Rows from block 4, named by matrix and row number. Each number is 50 + 15 x the weight over its row's rms, rounded and kept within 0 to 99. All counts start at 0. After the name is the row's rms in percent of the matrix's.
# conv: 3x3 conv (model.mid.0.conv.weight, 384x384x3x3), inputs 104-111, a 3x3 kernel for each
conv.105 101:84 42 30 50 44 29 48 78 39 47 35 47 30 48 63 58 32 48 66 14 40 72 29 43 59 56 75 50 51 86 43 65 55 51 47 41 32 27 38 54 71 55 33 35 48 27 56 59 53 55 65 45 67 63 30 65 51 43 58 53 48 48 68 51 41 32 72 57 62 46 28 30
conv.106 101:52 43 54 39 78 46 48 73 64 39 40 81 32 50 70 40 45 34 46 42 71 61 79 74 36 21 63 61 35 41 34 72 50 43 61 54 50 64 44 62 36 28 67 39 36 30 48 62 66 33 43 49 37 53 75 35 56 51 44 63 71 74 11 78 41 62 40 54 03 38 48 43
conv.107 094:49 50 46 49 30 62 71 78 80 34 48 56 86 31 54 67 28 64 57 59 44 54 52 38 54 61 51 33 42 46 68 60 68 43 73 53 60 41 60 70 50 30 79 83 41 59 53 83 31 41 81 66 77 56 50 53 74 29 16 37 71 72 35 52 49 51 44 53 66 77 48 58
conv.108 099:28 35 60 50 54 54 26 30 00 56 42 43 81 41 32 57 35 67 68 60 30 59 54 33 49 67 72 33 71 45 70 45 60 73 58 47 53 32 53 40 32 49 45 42 48 45 49 61 53 59 64 69 80 57 51 69 50 60 58 57 53 33 41 39 22 69 56 29 99 68 26 48
conv.109 090:45 43 57 60 47 51 42 55 36 34 69 53 71 45 10 48 41 47 54 60 35 35 71 64 59 54 67 28 42 70 37 38 46 88 40 56 52 63 74 54 54 45 44 23 56 42 64 73 43 28 70 56 35 16 39 50 50 42 70 40 56 47 53 55 41 39 93 40 58 49 46 52
conv.110 102:46 47 39 26 47 20 46 37 55 46 40 42 59 68 55 56 35 45 64 68 74 22 58 22 67 75 35 54 48 50 76 68 67 43 51 65 34 24 57 38 25 35 45 37 77 50 59 57 43 38 77 56 70 63 37 52 49 45 72 67 58 61 39 53 40 50 78 75 50 64 59 28
conv.111 101:70 46 34 75 63 68 32 51 52 38 56 28 26 65 60 47 53 66 48 44 44 56 54 56 51 31 52 28 36 60 52 59 89 62 92 52 56 34 41 37 49 57 51 65 64 45 43 18 57 64 37 64 47 47 65 63 63 45 50 25 24 63 39 57 75 39 42 75 33 36 31 22
conv.112 100:58 62 29 26 79 42 55 46 78 52 49 48 64 37 44 60 51 14 80 54 45 51 61 37 77 67 44 80 58 59 55 42 59 69 55 55 26 21 30 47 93 39 65 55 40 55 62 64 45 40 61 47 27 61 67 60 79 49 73 41 45 48 80 46 41 40 63 48 29 47 62 55
conv.113 090:60 55 42 32 44 56 45 74 84 42 61 55 38 55 50 50 53 67 60 63 37 72 43 80 33 30 70 62 60 52 42 70 68 84 56 51 36 51 66 68 43 51 21 35 30 47 51 52 47 36 69 17 40 67 27 77 69 67 02 47 67 58 57 61 38 63 38 57 39 13 19 27
conv.114 101:50 49 65 39 78 40 56 80 52 27 38 61 47 21 53 43 40 64 28 47 75 43 97 63 37 58 47 53 37 24 49 24 62 62 86 64 37 69 55 24 31 73 45 62 76 55 35 61 50 55 33 63 74 58 47 33 71 45 56 77 42 43 34 36 57 52 31 34 60 32 48 61
conv.115 080:69 41 65 52 35 38 49 42 44 36 22 45 41 27 60 50 45 61 33 49 21 90 72 56 74 50 72 59 59 76 67 63 58 19 63 26 38 55 42 29 36 39 79 50 91 55 24 55 53 53 38 55 36 23 37 46 16 50 58 39 36 78 38 43 65 11 38 42 35 77 62 36
conv.116 104:39 25 44 13 29 35 67 45 31 79 51 77 47 56 86 44 54 52 66 59 81 36 60 77 26 65 64 25 54 60 48 45 44 71 61 61 69 67 33 43 61 44 61 40 57 74 50 30 38 62 51 47 45 49 61 62 56 80 46 61 50 85 75 44 32 31 55 72 52 53 20 37
conv.117 100:49 42 40 50 43 34 67 60 51 52 32 33 19 88 48 36 60 70 62 34 49 31 79 43 59 66 49 60 46 46 43 13 61 50 49 58 52 38 47 20 74 66 34 68 59 44 59 18 63 76 71 62 63 68 44 53 40 41 55 39 38 51 72 52 59 45 67 69 61 52 20 40
conv.118 104:47 56 70 63 63 71 56 47 47 54 40 58 44 51 56 44 32 68 48 37 49 23 30 50 56 69 33 52 66 35 50 61 44 20 26 59 61 60 54 49 71 54 62 20 51 51 57 64 45 33 48 34 64 61 47 57 61 54 71 40 43 32 47 28 26 55 72 57 31 57 45 36
conv.119 091:33 43 51 44 20 61 65 42 49 26 43 55 38 61 58 59 69 70 21 26 60 68 58 50 69 50 32 56 65 65 82 46 61 78 40 80 42 38 33 40 51 48 51 31 56 38 48 59 32 57 23 41 70 55 47 54 88 46 38 51 19 50 59 39 54 02 46 76 45 67 61 31
conv.120 095:52 39 28 88 39 64 59 47 45 50 78 40 71 45 64 53 50 73 58 34 47 69 42 13 42 61 20 32 61 34 30 52 46 71 49 57 68 54 54 62 39 52 37 70 62 59 35 65 42 47 55 63 68 34 64 30 56 49 46 67 58 38 42 00 38 51 44 46 51 83 51 65
conv.121 103:63 53 56 46 63 52 41 77 42 35 38 45 57 45 64 40 64 75 43 69 74 35 00 60 52 65 46 38 47 39 49 37 80 33 35 39 42 50 62 49 68 52 40 46 71 50 65 43 46 42 58 56 55 63 47 47 55 43 34 61 51 37 52 46 34 43 60 30 16 27 47 55
conv.122 100:35 33 53 26 51 63 72 60 40 21 36 25 44 50 45 79 67 69 59 25 73 46 39 64 52 27 51 53 61 48 36 44 68 12 58 49 80 53 57 54 52 64 70 41 45 45 56 73 49 65 68 74 35 46 42 46 69 43 41 44 63 59 49 54 36 18 35 24 64 43 41 40
conv.123 102:38 52 20 14 44 46 39 44 60 55 41 35 45 62 59 71 58 37 33 43 60 32 57 47 52 24 55 68 57 63 46 36 50 38 33 44 31 34 61 42 55 48 61 63 44 29 68 52 60 36 27 60 44 43 78 54 58 64 49 44 46 02 39 53 33 58 49 45 30 44 74 58
conv.124 103:52 39 50 56 62 43 48 46 33 45 52 74 44 72 48 42 58 76 33 70 67 54 82 74 52 38 45 68 60 39 45 42 28 65 28 53 53 52 33 30 41 56 68 53 49 58 70 57 41 45 71 61 46 72 38 50 42 54 67 47 49 50 13 33 41 16 50 57 99 41 55 49
conv.125 103:31 48 71 56 55 69 45 45 52 46 37 66 66 56 40 75 58 57 70 46 47 43 38 39 40 36 29 29 60 38 43 69 59 64 57 80 55 61 49 58 51 66 41 22 47 51 47 77 72 53 37 27 37 31 59 71 52 49 26 43 82 55 60 24 51 92 38 36 45 75 49 70
conv.126 103:62 52 66 84 38 59 32 75 51 60 58 39 45 68 53 23 42 80 44 52 63 67 46 41 44 27 56 64 47 76 66 72 35 50 70 60 60 72 52 44 53 61 65 57 99 48 78 46 22 46 54 78 70 60 61 80 35 75 39 56 57 41 58 44 43 62 65 31 65 44 61 62
conv.127 103:49 44 36 46 32 65 63 63 33 62 34 63 30 34 50 71 70 78 85 46 58 59 41 51 58 71 54 52 59 49 42 63 30 34 40 20 27 12 29 44 55 53 51 55 50 46 56 31 32 51 57 66 41 41 70 65 46 58 47 56 16 52 19 64 61 73 25 32 68 45 01 12
conv.128 101:52 59 43 80 54 78 40 47 44 73 68 49 43 51 59 32 47 50 41 69 31 26 59 53 43 45 37 78 41 70 15 30 41 52 36 27 45 38 57 52 43 63 66 58 32 74 19 37 44 45 36 52 39 62 54 45 72 53 60 24 36 66 73 45 15 54 79 46 62 49 35 23
conv.129 084:65 29 54 54 40 51 55 84 40 43 48 49 41 45 45 57 32 46 32 19 78 73 67 55 69 47 43 99 46 37 34 84 32 41 20 75 33 26 57 66 49 48 33 62 59 53 37 71 47 62 68 26 40 43 83 38 48 48 63 54 62 35 44 59 23 49 55 25 40 45 55 59
conv.130 106:42 30 74 49 56 50 60 44 35 60 51 55 59 89 81 49 51 59 55 72 98 32 41 64 64 41 66 40 58 70 48 35 31 54 68 65 50 42 38 65 53 38 41 45 54 63 41 36 66 68 99 40 27 42 52 47 51 47 60 47 51 43 53 44 21 51 16 53 82 41 33 61
conv.131 101:40 53 33 42 48 59 59 58 57 54 40 50 91 40 52 35 72 74 35 46 46 42 09 43 63 64 51 75 58 44 31 53 34 33 48 41 43 39 62 44 50 40 50 45 63 57 17 49 58 56 59 38 65 32 80 55 35 42 47 55 75 57 65 66 46 56 42 46 40 43 54 50
conv.132 100:52 60 74 51 48 53 64 47 37 70 55 71 48 40 61 64 48 47 48 52 36 44 44 44 53 52 43 27 44 58 24 58 71 56 50 56 24 44 76 80 51 70 66 61 34 31 42 77 57 39 59 85 70 56 37 31 49 44 31 44 62 46 39 51 27 82 55 59 61 89 83 61
conv.133 100:52 40 51 43 59 62 55 44 67 58 59 55 46 60 56 68 44 53 22 50 72 29 52 30 75 41 55 68 68 55 58 63 67 27 44 38 36 41 53 65 42 35 80 48 28 49 43 31 66 41 31 39 52 67 51 64 61 43 64 45 61 40 63 28 30 58 82 46 41 85 74 78
conv.134 102:23 55 71 66 55 54 49 44 58 57 50 32 42 39 37 62 53 46 56 49 40 19 51 84 38 44 74 31 48 42 50 27 42 50 49 43 41 46 62 78 43 56 33 27 48 52 36 61 68 47 47 53 41 51 26 16 59 41 49 41 52 27 54 58 45 75 53 47 38 59 76 50
conv.135 103:30 46 44 41 36 47 35 37 58 36 40 63 51 38 49 56 65 60 32 46 46 40 86 54 51 96 53 60 59 50 45 00 37 62 35 47 62 70 32 53 80 58 64 82 79 58 84 45 45 43 79 50 27 49 45 72 63 53 33 52 43 62 56 38 66 39 32 42 31 61 61 35
conv.136 101:66 39 58 72 49 38 48 48 38 68 70 40 60 65 35 43 39 59 47 53 69 40 81 21 47 62 47 45 61 37 42 28 36 40 78 63 44 22 27 12 60 48 33 27 36 41 39 46 27 73 35 69 63 24 47 56 49 52 39 25 65 65 52 48 61 66 68 66 43 42 53 49
conv.137 101:41 58 37 69 58 53 54 34 54 51 37 63 64 54 59 47 47 57 76 53 54 64 40 51 49 57 78 51 64 58 69 38 40 37 65 59 32 27 48 60 46 32 49 57 57 46 48 13 31 42 49 53 60 44 39 50 64 28 62 64 62 59 55 34 31 57 46 56 29 16 37 48
conv.138 101:72 82 45 47 45 63 68 57 57 64 56 40 54 61 55 61 55 42 66 61 57 48 32 46 82 32 14 40 56 51 48 57 68 49 33 66 35 40 50 47 47 73 39 50 28 55 58 47 48 38 53 21 49 50 66 55 41 66 43 39 60 46 22 52 73 94 59 55 38 58 47 58
conv.139 102:40 82 35 39 64 62 58 62 30 55 55 63 40 34 31 70 52 24 12 56 53 43 53 47 21 44 48 54 36 38 24 37 43 28 52 34 48 44 69 60 88 61 24 32 56 65 36 55 35 38 47 48 59 57 31 71 34 41 54 55 59 40 60 58 56 44 49 77 64 46 26 53
conv.140 101:34 53 36 38 57 57 26 78 70 55 37 67 39 42 57 65 30 73 26 65 23 60 29 34 35 26 34 39 30 36 55 62 18 47 47 36 24 36 56 66 65 69 14 37 64 41 46 49 46 68 47 52 33 59 62 40 32 37 69 13 38 54 38 47 51 62 38 55 68 62 52 40
conv.141 101:56 66 54 48 19 40 48 29 44 39 52 63 39 59 43 59 64 29 67 29 66 49 52 68 42 64 79 37 45 70 52 26 64 33 81 63 38 49 50 48 38 37 58 40 63 54 42 53 48 60 58 55 56 53 60 43 43 50 45 65 70 64 50 58 36 47 41 20 25 40 57 44
conv.142 102:47 52 42 36 51 27 66 52 61 38 49 25 46 31 63 39 37 50 48 77 66 76 46 69 80 58 58 39 52 50 66 71 45 63 55 57 44 33 50 56 56 40 32 23 51 28 21 69 45 45 63 31 40 29 48 31 33 55 48 58 61 50 58 73 51 46 67 63 61 65 49 22
conv.143 099:63 46 24 46 41 45 49 54 13 45 64 62 49 36 77 51 73 70 56 62 53 62 32 51 46 63 99 58 85 42 06 41 57 54 41 50 60 64 59 53 59 32 57 37 31 44 73 33 58 88 48 75 61 18 14 34 65 41 64 59 25 77 47 51 53 49 28 28 36 46 52 41
conv.144 083:39 44 67 48 51 25 44 36 32 25 57 32 41 61 54 47 63 45 44 31 43 39 56 48 40 57 48 23 61 36 28 57 42 56 31 33 59 34 58 24 17 70 49 55 67 19 55 83 59 65 41 34 58 40 46 53 26 48 64 38 34 53 41 47 40 59 59 23 73 10 62 35
conv.145 103:56 55 42 35 45 52 32 57 50 53 63 52 45 58 66 54 32 55 61 52 41 42 70 31 27 45 19 67 44 63 23 48 48 43 59 50 60 47 34 52 41 30 30 62 71 72 35 59 58 40 67 55 45 43 30 47 57 38 79 55 57 41 35 41 42 36 34 41 40 45 33 75
conv.146 099:46 73 31 48 28 33 63 19 41 37 54 28 42 33 49 52 67 39 72 55 41 45 26 53 12 38 43 97 51 82 57 44 30 25 52 64 61 86 74 62 56 60 52 38 59 36 56 58 61 41 69 50 34 28 41 35 45 54 64 42 55 24 71 37 52 26 43 51 75 61 30 29
conv.147 103:69 43 40 73 42 59 22 26 39 58 56 50 49 69 60 42 48 30 73 43 50 34 77 66 46 54 53 56 46 47 56 36 50 59 64 53 53 35 63 42 04 48 86 38 55 29 22 25 39 52 31 41 40 43 35 32 51 33 48 34 49 31 42 51 47 56 45 48 36 82 51 56
conv.148 101:58 45 48 36 69 22 52 27 23 43 38 63 56 28 41 52 40 45 41 69 60 61 32 39 40 32 21 44 66 55 56 34 24 70 40 68 53 77 57 44 32 19 35 89 61 46 53 65 68 51 28 53 47 61 51 25 66 83 34 63 37 55 29 73 17 50 91 30 36 48 68 61
conv.149 090:34 70 40 48 43 54 76 62 80 42 37 47 56 57 37 57 79 12 22 40 46 64 48 28 32 71 57 26 38 61 56 67 73 74 52 54 33 38 59 42 38 46 38 40 67 49 48 60 55 63 45 43 56 40 44 71 47 56 59 27 14 58 39 63 36 35 34 61 75 39 48 49
conv.150 101:49 46 32 55 76 52 19 42 48 76 44 81 43 25 44 41 41 60 68 53 46 80 73 33 38 44 54 60 92 59 61 48 58 57 42 68 48 46 06 56 57 52 36 56 25 63 47 18 52 59 65 43 37 34 48 35 42 20 37 81 64 34 21 45 42 60 32 49 45 35 28 46
conv.151 104:60 61 70 64 69 54 53 21 27 61 53 68 57 36 54 62 25 40 68 50 71 59 28 45 62 24 23 62 47 45 36 47 57 85 55 43 22 41 03 20 19 36 51 66 38 46 33 50 77 36 58 51 45 83 23 61 70 43 50 57 76 53 60 34 62 59 41 49 60 75 46 71
conv.152 098:41 70 47 55 38 33 70 56 24 67 34 92 26 30 51 45 34 55 52 55 73 44 51 69 80 27 35 39 46 57 46 72 88 62 70 45 59 78 79 67 59 33 11 49 80 41 52 59 78 47 56 68 43 48 60 73 70 55 51 63 51 27 59 56 41 49 44 33 34 27 82 38
conv.153 103:36 64 73 27 54 46 50 61 47 48 33 42 22 81 77 31 63 36 27 68 47 56 39 56 44 64 52 53 70 46 63 66 63 37 81 50 50 64 72 59 75 53 53 71 71 31 56 46 69 48 26 48 56 53 52 51 29 47 85 89 46 59 55 62 89 80 46 66 58 34 46 78
conv.154 092:56 46 29 34 45 37 47 67 23 37 33 42 71 37 51 55 49 37 39 55 62 45 29 38 40 42 55 59 55 34 63 32 44 40 60 44 56 51 46 55 51 39 69 43 33 58 32 61 89 63 62 70 63 53 40 38 40 41 66 43 62 44 62 51 43 56 40 51 41 32 45 57
conv.155 094:30 43 30 59 48 54 79 53 78 45 54 44 43 53 29 31 47 66 74 60 51 61 52 46 48 54 40 52 61 61 34 36 61 46 75 41 57 71 65 71 32 47 48 63 46 26 28 59 32 44 45 33 41 44 57 57 48 57 37 62 53 60 78 47 34 36 54 55 41 42 51 20
conv.156 102:25 70 67 52 53 53 52 73 66 26 67 67 30 64 51 42 49 19 56 46 40 47 31 23 35 54 38 77 66 79 55 33 34 75 35 32 66 56 62 48 57 43 48 48 74 40 66 61 49 45 34 37 36 56 34 54 47 52 61 52 43 68 27 38 61 91 41 60 69 32 43 87
conv.157 089:39 60 15 80 56 35 68 53 60 61 20 23 63 23 57 15 53 57 63 31 60 45 40 63 56 51 51 58 47 46 48 58 71 56 52 63 36 80 57 40 36 45 47 54 43 38 74 53 63 61 62 64 44 59 29 46 46 28 27 71 48 20 47 66 48 43 48 45 37 46 45 20
conv.158 104:32 40 37 43 35 31 57 58 62 77 58 40 32 23 69 68 36 33 30 37 31 73 67 49 52 33 24 44 84 60 39 31 45 65 58 40 58 47 50 53 50 42 61 45 26 21 60 32 61 45 53 39 30 47 42 43 47 61 34 49 43 61 70 52 77 60 51 19 32 44 27 39
conv.159 100:52 54 72 52 39 55 52 47 46 43 66 47 56 45 34 39 41 50 56 47 45 45 35 80 38 39 55 78 67 75 51 43 60 52 49 57 63 64 53 45 63 85 60 22 47 51 65 66 41 61 59 58 63 30 36 42 45 51 46 36 65 50 60 48 28 53 55 66 73 70 52 91
conv.160 105:54 78 26 53 43 51 39 44 50 56 62 41 41 57 74 49 30 63 45 45 47 68 40 68 56 25 35 47 41 67 54 30 74 51 23 54 35 45 46 77 69 87 66 42 41 42 66 41 51 37 43 70 72 63 29 49 76 61 56 73 41 52 88 43 79 39 71 53 48 27 38 55
conv.161 103:77 52 65 37 44 50 66 48 44 58 31 29 60 39 43 51 41 46 39 47 09 13 53 27 40 53 72 54 35 26 30 56 23 46 61 24 25 71 16 40 77 51 61 24 70 35 53 12 41 31 27 75 57 49 50 31 41 61 73 26 41 43 55 51 45 68 38 66 81 55 44 42
conv.162 099:43 64 48 56 59 49 66 47 79 40 67 44 41 30 60 44 25 62 71 47 18 55 55 14 73 49 24 48 61 24 48 99 81 56 35 50 52 00 28 33 32 74 66 57 87 44 50 74 33 50 57 56 56 44 19 28 69 42 34 56 65 45 45 46 49 40 60 42 33 43 73 34
conv.163 104:42 48 41 57 33 38 18 53 52 75 48 28 43 59 46 48 56 35 67 60 47 72 51 62 46 47 47 46 58 59 54 63 58 28 27 29 36 65 26 48 56 68 46 48 74 54 47 48 65 50 48 64 37 32 44 57 28 48 80 60 36 40 53 51 71 46 37 39 56 19 62 80
conv.164 085:54 61 39 29 71 71 55 52 54 54 15 65 40 42 54 44 52 66 65 50 50 30 27 35 42 40 36 54 58 55 49 55 43 30 48 70 54 53 45 36 45 33 55 56 47 46 49 44 60 33 53 48 53 25 41 52 20 45 30 50 67 44 29 52 70 41 37 28 54 48 52 56
conv.165 087:30 47 66 43 55 48 61 46 62 64 49 63 71 56 36 37 77 44 66 63 53 47 62 55 51 47 36 52 50 60 74 70 51 37 72 51 53 47 47 58 40 68 90 48 30 64 44 60 48 41 55 38 45 60 37 56 46 31 43 47 01 30 63 42 38 82 36 42 47 72 89 55
conv.166 105:53 66 80 16 38 49 70 51 36 43 55 71 29 43 24 68 59 21 52 65 89 72 41 45 56 35 48 39 47 51 66 69 64 49 63 58 33 33 80 57 54 24 80 65 74 46 61 45 45 48 44 60 51 60 33 47 49 20 57 49 43 44 64 43 66 44 66 59 65 81 42 52
conv.167 101:37 54 64 42 27 65 64 44 71 51 63 54 58 71 37 33 27 30 29 58 47 59 52 62 53 42 79 29 68 71 49 55 51 70 71 45 37 30 30 31 70 90 61 51 57 46 60 53 48 45 57 51 45 69 25 54 49 32 49 33 47 59 54 63 56 30 76 52 41 46 39 67
conv.168 102:35 62 41 45 29 51 47 40 58 62 66 60 72 48 47 51 57 37 79 50 18 70 47 76 55 60 38 35 42 66 36 48 62 68 40 66 41 37 34 36 45 48 20 68 46 47 26 29 64 31 69 46 62 61 33 65 40 76 25 26 52 70 52 32 59 70 49 40 55 38 44 64
conv.169 104:46 48 72 51 42 72 62 56 33 38 52 52 57 69 59 33 28 44 28 53 04 42 18 17 34 36 40 51 43 41 44 56 49 29 64 71 62 54 50 38 30 38 38 63 46 62 91 52 33 50 40 51 49 55 43 54 49 63 63 62 41 28 55 54 55 77 52 43 53 57 63 56
conv.170 103:51 28 59 67 30 24 63 53 32 73 38 28 60 80 22 45 65 56 42 24 49 32 69 66 24 42 56 40 48 37 55 39 72 80 53 41 49 48 38 40 44 57 56 43 51 78 34 56 47 66 46 42 34 57 49 43 49 85 41 57 58 47 41 39 57 53 31 49 60 48 40 62
conv.171 102:53 43 33 58 50 33 68 44 36 31 65 72 57 64 54 49 73 48 37 62 55 58 75 42 47 46 39 63 33 64 72 37 67 50 39 49 56 43 35 47 54 72 52 39 52 27 48 58 30 31 74 46 34 67 42 71 45 61 40 51 58 56 38 55 53 33 37 52 66 55 34 45
conv.172 102:32 50 43 53 41 47 57 49 62 64 34 46 60 67 50 55 38 22 39 50 48 63 34 56 42 49 37 25 42 35 50 32 49 57 28 53 47 43 71 46 69 85 56 65 39 41 68 28 44 49 22 49 36 26 59 48 22 75 58 43 72 56 69 48 57 49 33 63 71 68 32 58
conv.173 104:42 46 54 65 67 66 58 79 60 34 52 69 63 59 72 50 62 35 45 80 34 42 41 30 53 48 74 68 57 31 60 68 42 59 21 27 42 56 51 62 49 43 32 36 57 83 45 58 42 47 43 52 58 53 28 55 59 20 50 40 21 37 50 36 39 59 47 35 71 63 34 58
conv.174 097:25 27 54 52 38 14 29 57 61 70 54 60 40 67 54 51 25 28 60 57 60 35 64 50 49 70 42 63 45 42 39 79 52 31 56 70 76 60 68 59 69 50 76 71 54 59 67 61 46 76 75 24 78 37 66 53 56 42 36 48 23 53 42 55 02 14 41 29 21 40 72 75
conv.175 100:49 45 44 37 57 47 17 52 33 43 36 52 40 43 39 34 46 70 69 63 51 48 53 52 63 64 33 42 43 44 46 48 30 49 81 66 14 71 98 45 70 60 66 44 42 49 60 45 45 65 20 61 56 48 68 59 66 64 44 55 52 26 42 50 57 50 54 39 54 63 42 39
conv.176 103:19 54 46 56 53 83 61 57 54 54 86 69 69 62 58 55 71 72 46 50 60 41 30 42 63 35 63 26 75 34 20 60 44 68 53 54 39 31 08 14 33 58 33 55 64 24 49 55 35 52 48 47 71 37 50 41 43 52 59 52 39 63 57 33 52 42 33 61 54 77 45 55
conv.177 104:59 45 58 39 62 62 66 67 51 53 60 79 61 67 50 42 50 46 47 35 34 40 60 80 44 25 24 62 69 41 55 43 35 47 74 32 55 33 51 65 57 48 49 42 48 63 84 48 31 40 38 55 49 60 55 74 70 53 54 43 67 45 55 57 63 69 48 51 39 63 43 60
conv.178 092:53 45 47 38 50 58 43 76 54 31 22 51 30 32 48 35 64 50 30 48 45 50 53 52 39 49 43 35 89 34 62 56 58 54 67 21 32 52 50 37 50 68 56 43 57 55 51 54 38 41 71 53 21 51 55 24 39 41 64 56 71 36 56 50 44 27 47 49 50 12 58 57
conv.179 103:47 49 39 71 23 53 41 41 48 25 20 58 65 50 50 37 44 65 66 54 70 83 52 39 29 52 52 63 36 58 67 42 80 59 27 50 60 34 36 74 40 48 47 40 29 45 29 68 54 66 58 12 57 45 22 63 53 24 71 49 44 69 40 45 53 36 62 36 63 23 65 69
conv.180 098:67 39 24 24 38 60 64 53 52 63 45 39 32 65 48 21 41 47 42 62 50 54 48 58 38 43 10 82 55 47 71 62 58 67 33 45 70 50 58 44 03 48 74 45 53 64 34 73 47 75 74 60 49 44 31 57 38 67 58 26 41 32 23 14 45 40 19 47 17 55 62 99
conv.181 098:77 47 62 34 57 30 46 66 74 64 21 55 46 32 56 50 59 10 49 19 70 46 47 77 56 34 63 32 61 59 52 50 54 56 55 53 31 51 41 53 45 46 42 79 51 54 78 56 36 61 43 37 46 71 43 41 69 64 48 59 25 71 47 56 74 77 42 63 39 31 32 38
conv.182 088:21 21 67 45 48 50 58 52 57 60 33 37 57 54 31 60 38 32 68 48 43 45 59 25 64 59 56 36 38 70 64 44 34 68 67 47 65 57 21 38 85 53 43 55 63 24 35 48 10 55 44 68 55 43 60 25 44 33 54 48 52 29 69 73 45 52 80 53 28 49 76 50
conv.183 103:41 27 40 32 66 45 43 66 38 44 70 31 35 80 55 33 29 52 49 43 39 61 40 44 67 52 42 55 90 35 58 68 62 54 46 50 42 54 55 35 56 29 51 44 29 28 57 50 60 71 46 76 46 38 58 74 73 58 60 32 40 69 37 09 22 63 22 33 76 63 43 32
conv.184 103:36 41 42 46 28 70 40 32 60 50 45 51 52 30 38 52 44 45 57 46 37 45 42 16 51 45 33 34 37 80 40 29 47 54 42 46 52 51 36 59 82 73 58 59 46 50 71 63 68 34 47 54 65 54 58 34 57 50 66 72 65 71 45 43 55 57 68 51 46 65 56 38
conv.185 088:85 21 15 41 19 43 16 32 45 39 62 46 37 72 33 54 47 37 44 45 52 59 32 68 86 43 71 56 54 71 34 53 31 57 64 16 47 72 50 71 58 65 32 59 61 41 39 63 44 54 60 51 65 46 45 45 42 61 74 52 40 50 46 42 28 43 54 39 03 40 40 50
conv.186 100:31 75 54 61 30 82 27 27 63 40 67 48 51 42 61 57 60 57 52 53 58 35 58 38 36 43 62 59 38 33 44 57 66 43 39 29 32 40 78 60 60 55 41 67 57 64 68 45 44 49 35 35 56 44 40 43 75 56 49 48 45 78 55 50 54 78 57 49 31 52 90 58
conv.187 104:64 61 30 61 28 45 49 37 70 83 49 30 19 44 63 28 63 59 65 68 42 63 52 66 47 15 60 54 66 46 38 77 68 51 70 54 23 47 47 44 52 39 51 72 38 57 64 55 68 54 60 79 22 65 29 31 52 57 39 34 49 21 62 51 50 34 61 42 47 85 43 55
conv.188 100:52 68 63 37 51 63 43 54 55 50 41 53 59 56 24 75 42 40 58 63 28 29 46 44 48 53 54 73 73 40 52 60 35 15 67 77 60 40 52 40 40 63 28 65 57 67 47 29 58 48 46 50 52 26 67 43 47 62 72 22 59 35 52 76 43 60 74 48 74 30 47 56
conv.189 103:44 50 60 43 50 32 49 29 57 69 56 72 53 34 44 33 39 57 66 53 85 62 66 51 09 61 77 60 56 59 64 65 53 49 76 55 44 52 58 53 66 60 22 68 50 38 26 59 34 23 46 48 22 75 67 28 38 38 38 42 50 61 65 52 44 74 54 36 46 46 19 49
conv.190 102:42 52 35 58 53 38 59 55 58 53 67 71 57 57 61 47 41 19 72 67 82 37 72 47 49 59 49 71 56 33 25 55 38 24 37 32 50 56 82 58 40 46 56 42 46 43 42 26 43 64 38 62 54 52 75 53 74 41 44 59 62 41 41 29 64 61 54 34 40 30 71 43
conv.191 102:40 47 52 45 67 48 41 41 67 56 43 47 66 72 68 69 65 81 23 48 61 45 61 19 55 25 40 45 58 53 40 52 41 37 50 53 35 06 68 41 61 44 24 48 61 47 38 39 58 74 39 50 55 71 34 59 62 54 66 50 45 31 58 45 48 38 61 66 53 50 72 15
conv.192 088:88 53 43 58 42 27 33 44 41 55 45 54 70 42 74 47 60 51 48 31 59 57 29 13 75 56 39 51 66 47 46 42 48 55 61 38 66 51 64 48 49 59 30 30 43 42 79 63 55 30 54 47 41 26 67 37 66 68 57 46 52 55 50 53 68 17 49 49 39 34 52 67
conv.193 090:69 62 51 50 44 34 54 39 46 36 65 39 58 31 58 70 51 64 55 75 58 51 18 53 33 22 60 52 45 45 47 51 77 54 36 37 31 41 20 50 68 38 71 64 51 48 28 38 41 31 45 63 53 43 36 49 44 42 35 47 64 66 46 30 67 58 43 57 46 31 48 33
conv.194 101:44 44 26 49 66 64 60 36 37 68 68 61 54 50 64 40 70 55 63 47 49 54 33 16 64 49 41 54 52 61 41 50 47 36 79 54 61 67 14 48 64 47 71 51 31 58 59 52 38 54 46 52 41 66 56 57 57 22 45 63 65 67 60 68 28 50 81 44 58 39 10 56
conv.195 101:51 25 76 38 63 38 25 29 34 52 80 80 50 49 47 33 75 55 69 50 63 64 23 68 41 53 48 48 61 41 58 44 53 75 62 58 67 46 44 14 40 77 68 42 53 72 36 57 46 55 50 50 57 49 61 84 55 40 51 75 43 29 60 78 42 35 66 31 04 31 71 52
conv.196 106:45 35 59 58 37 19 24 32 59 49 60 59 57 57 48 28 58 34 48 41 52 63 67 44 55 44 41 27 21 46 62 51 62 37 41 60 82 52 43 72 61 22 52 39 59 55 73 28 72 70 49 57 56 47 61 84 67 32 66 36 46 32 52 61 38 66 72 48 41 64 11 44
conv.197 089:57 51 34 42 47 42 58 46 44 50 62 68 61 49 36 58 27 32 28 27 45 53 47 67 68 28 54 52 46 81 42 41 68 29 46 45 74 42 60 42 22 46 61 61 50 50 39 60 37 48 77 60 49 66 62 53 55 33 47 60 30 33 31 50 50 53 17 42 38 43 37 60
conv.198 100:46 47 66 33 55 43 49 53 63 40 34 31 50 24 44 32 46 57 53 53 56 69 47 34 46 68 58 54 50 62 47 73 72 44 73 21 24 74 47 35 49 55 74 58 61 60 59 30 77 44 51 76 49 25 63 61 82 45 51 33 10 61 32 51 31 43 49 32 55 59 49 74
conv.199 105:35 80 50 50 69 78 33 33 54 36 54 65 19 57 48 41 48 45 69 66 30 51 47 43 43 25 62 37 39 61 42 26 46 64 25 63 38 56 51 52 49 49 47 49 64 65 43 39 65 49 52 67 64 44 43 45 59 66 30 49 31 52 53 58 57 79 37 55 62 40 45 56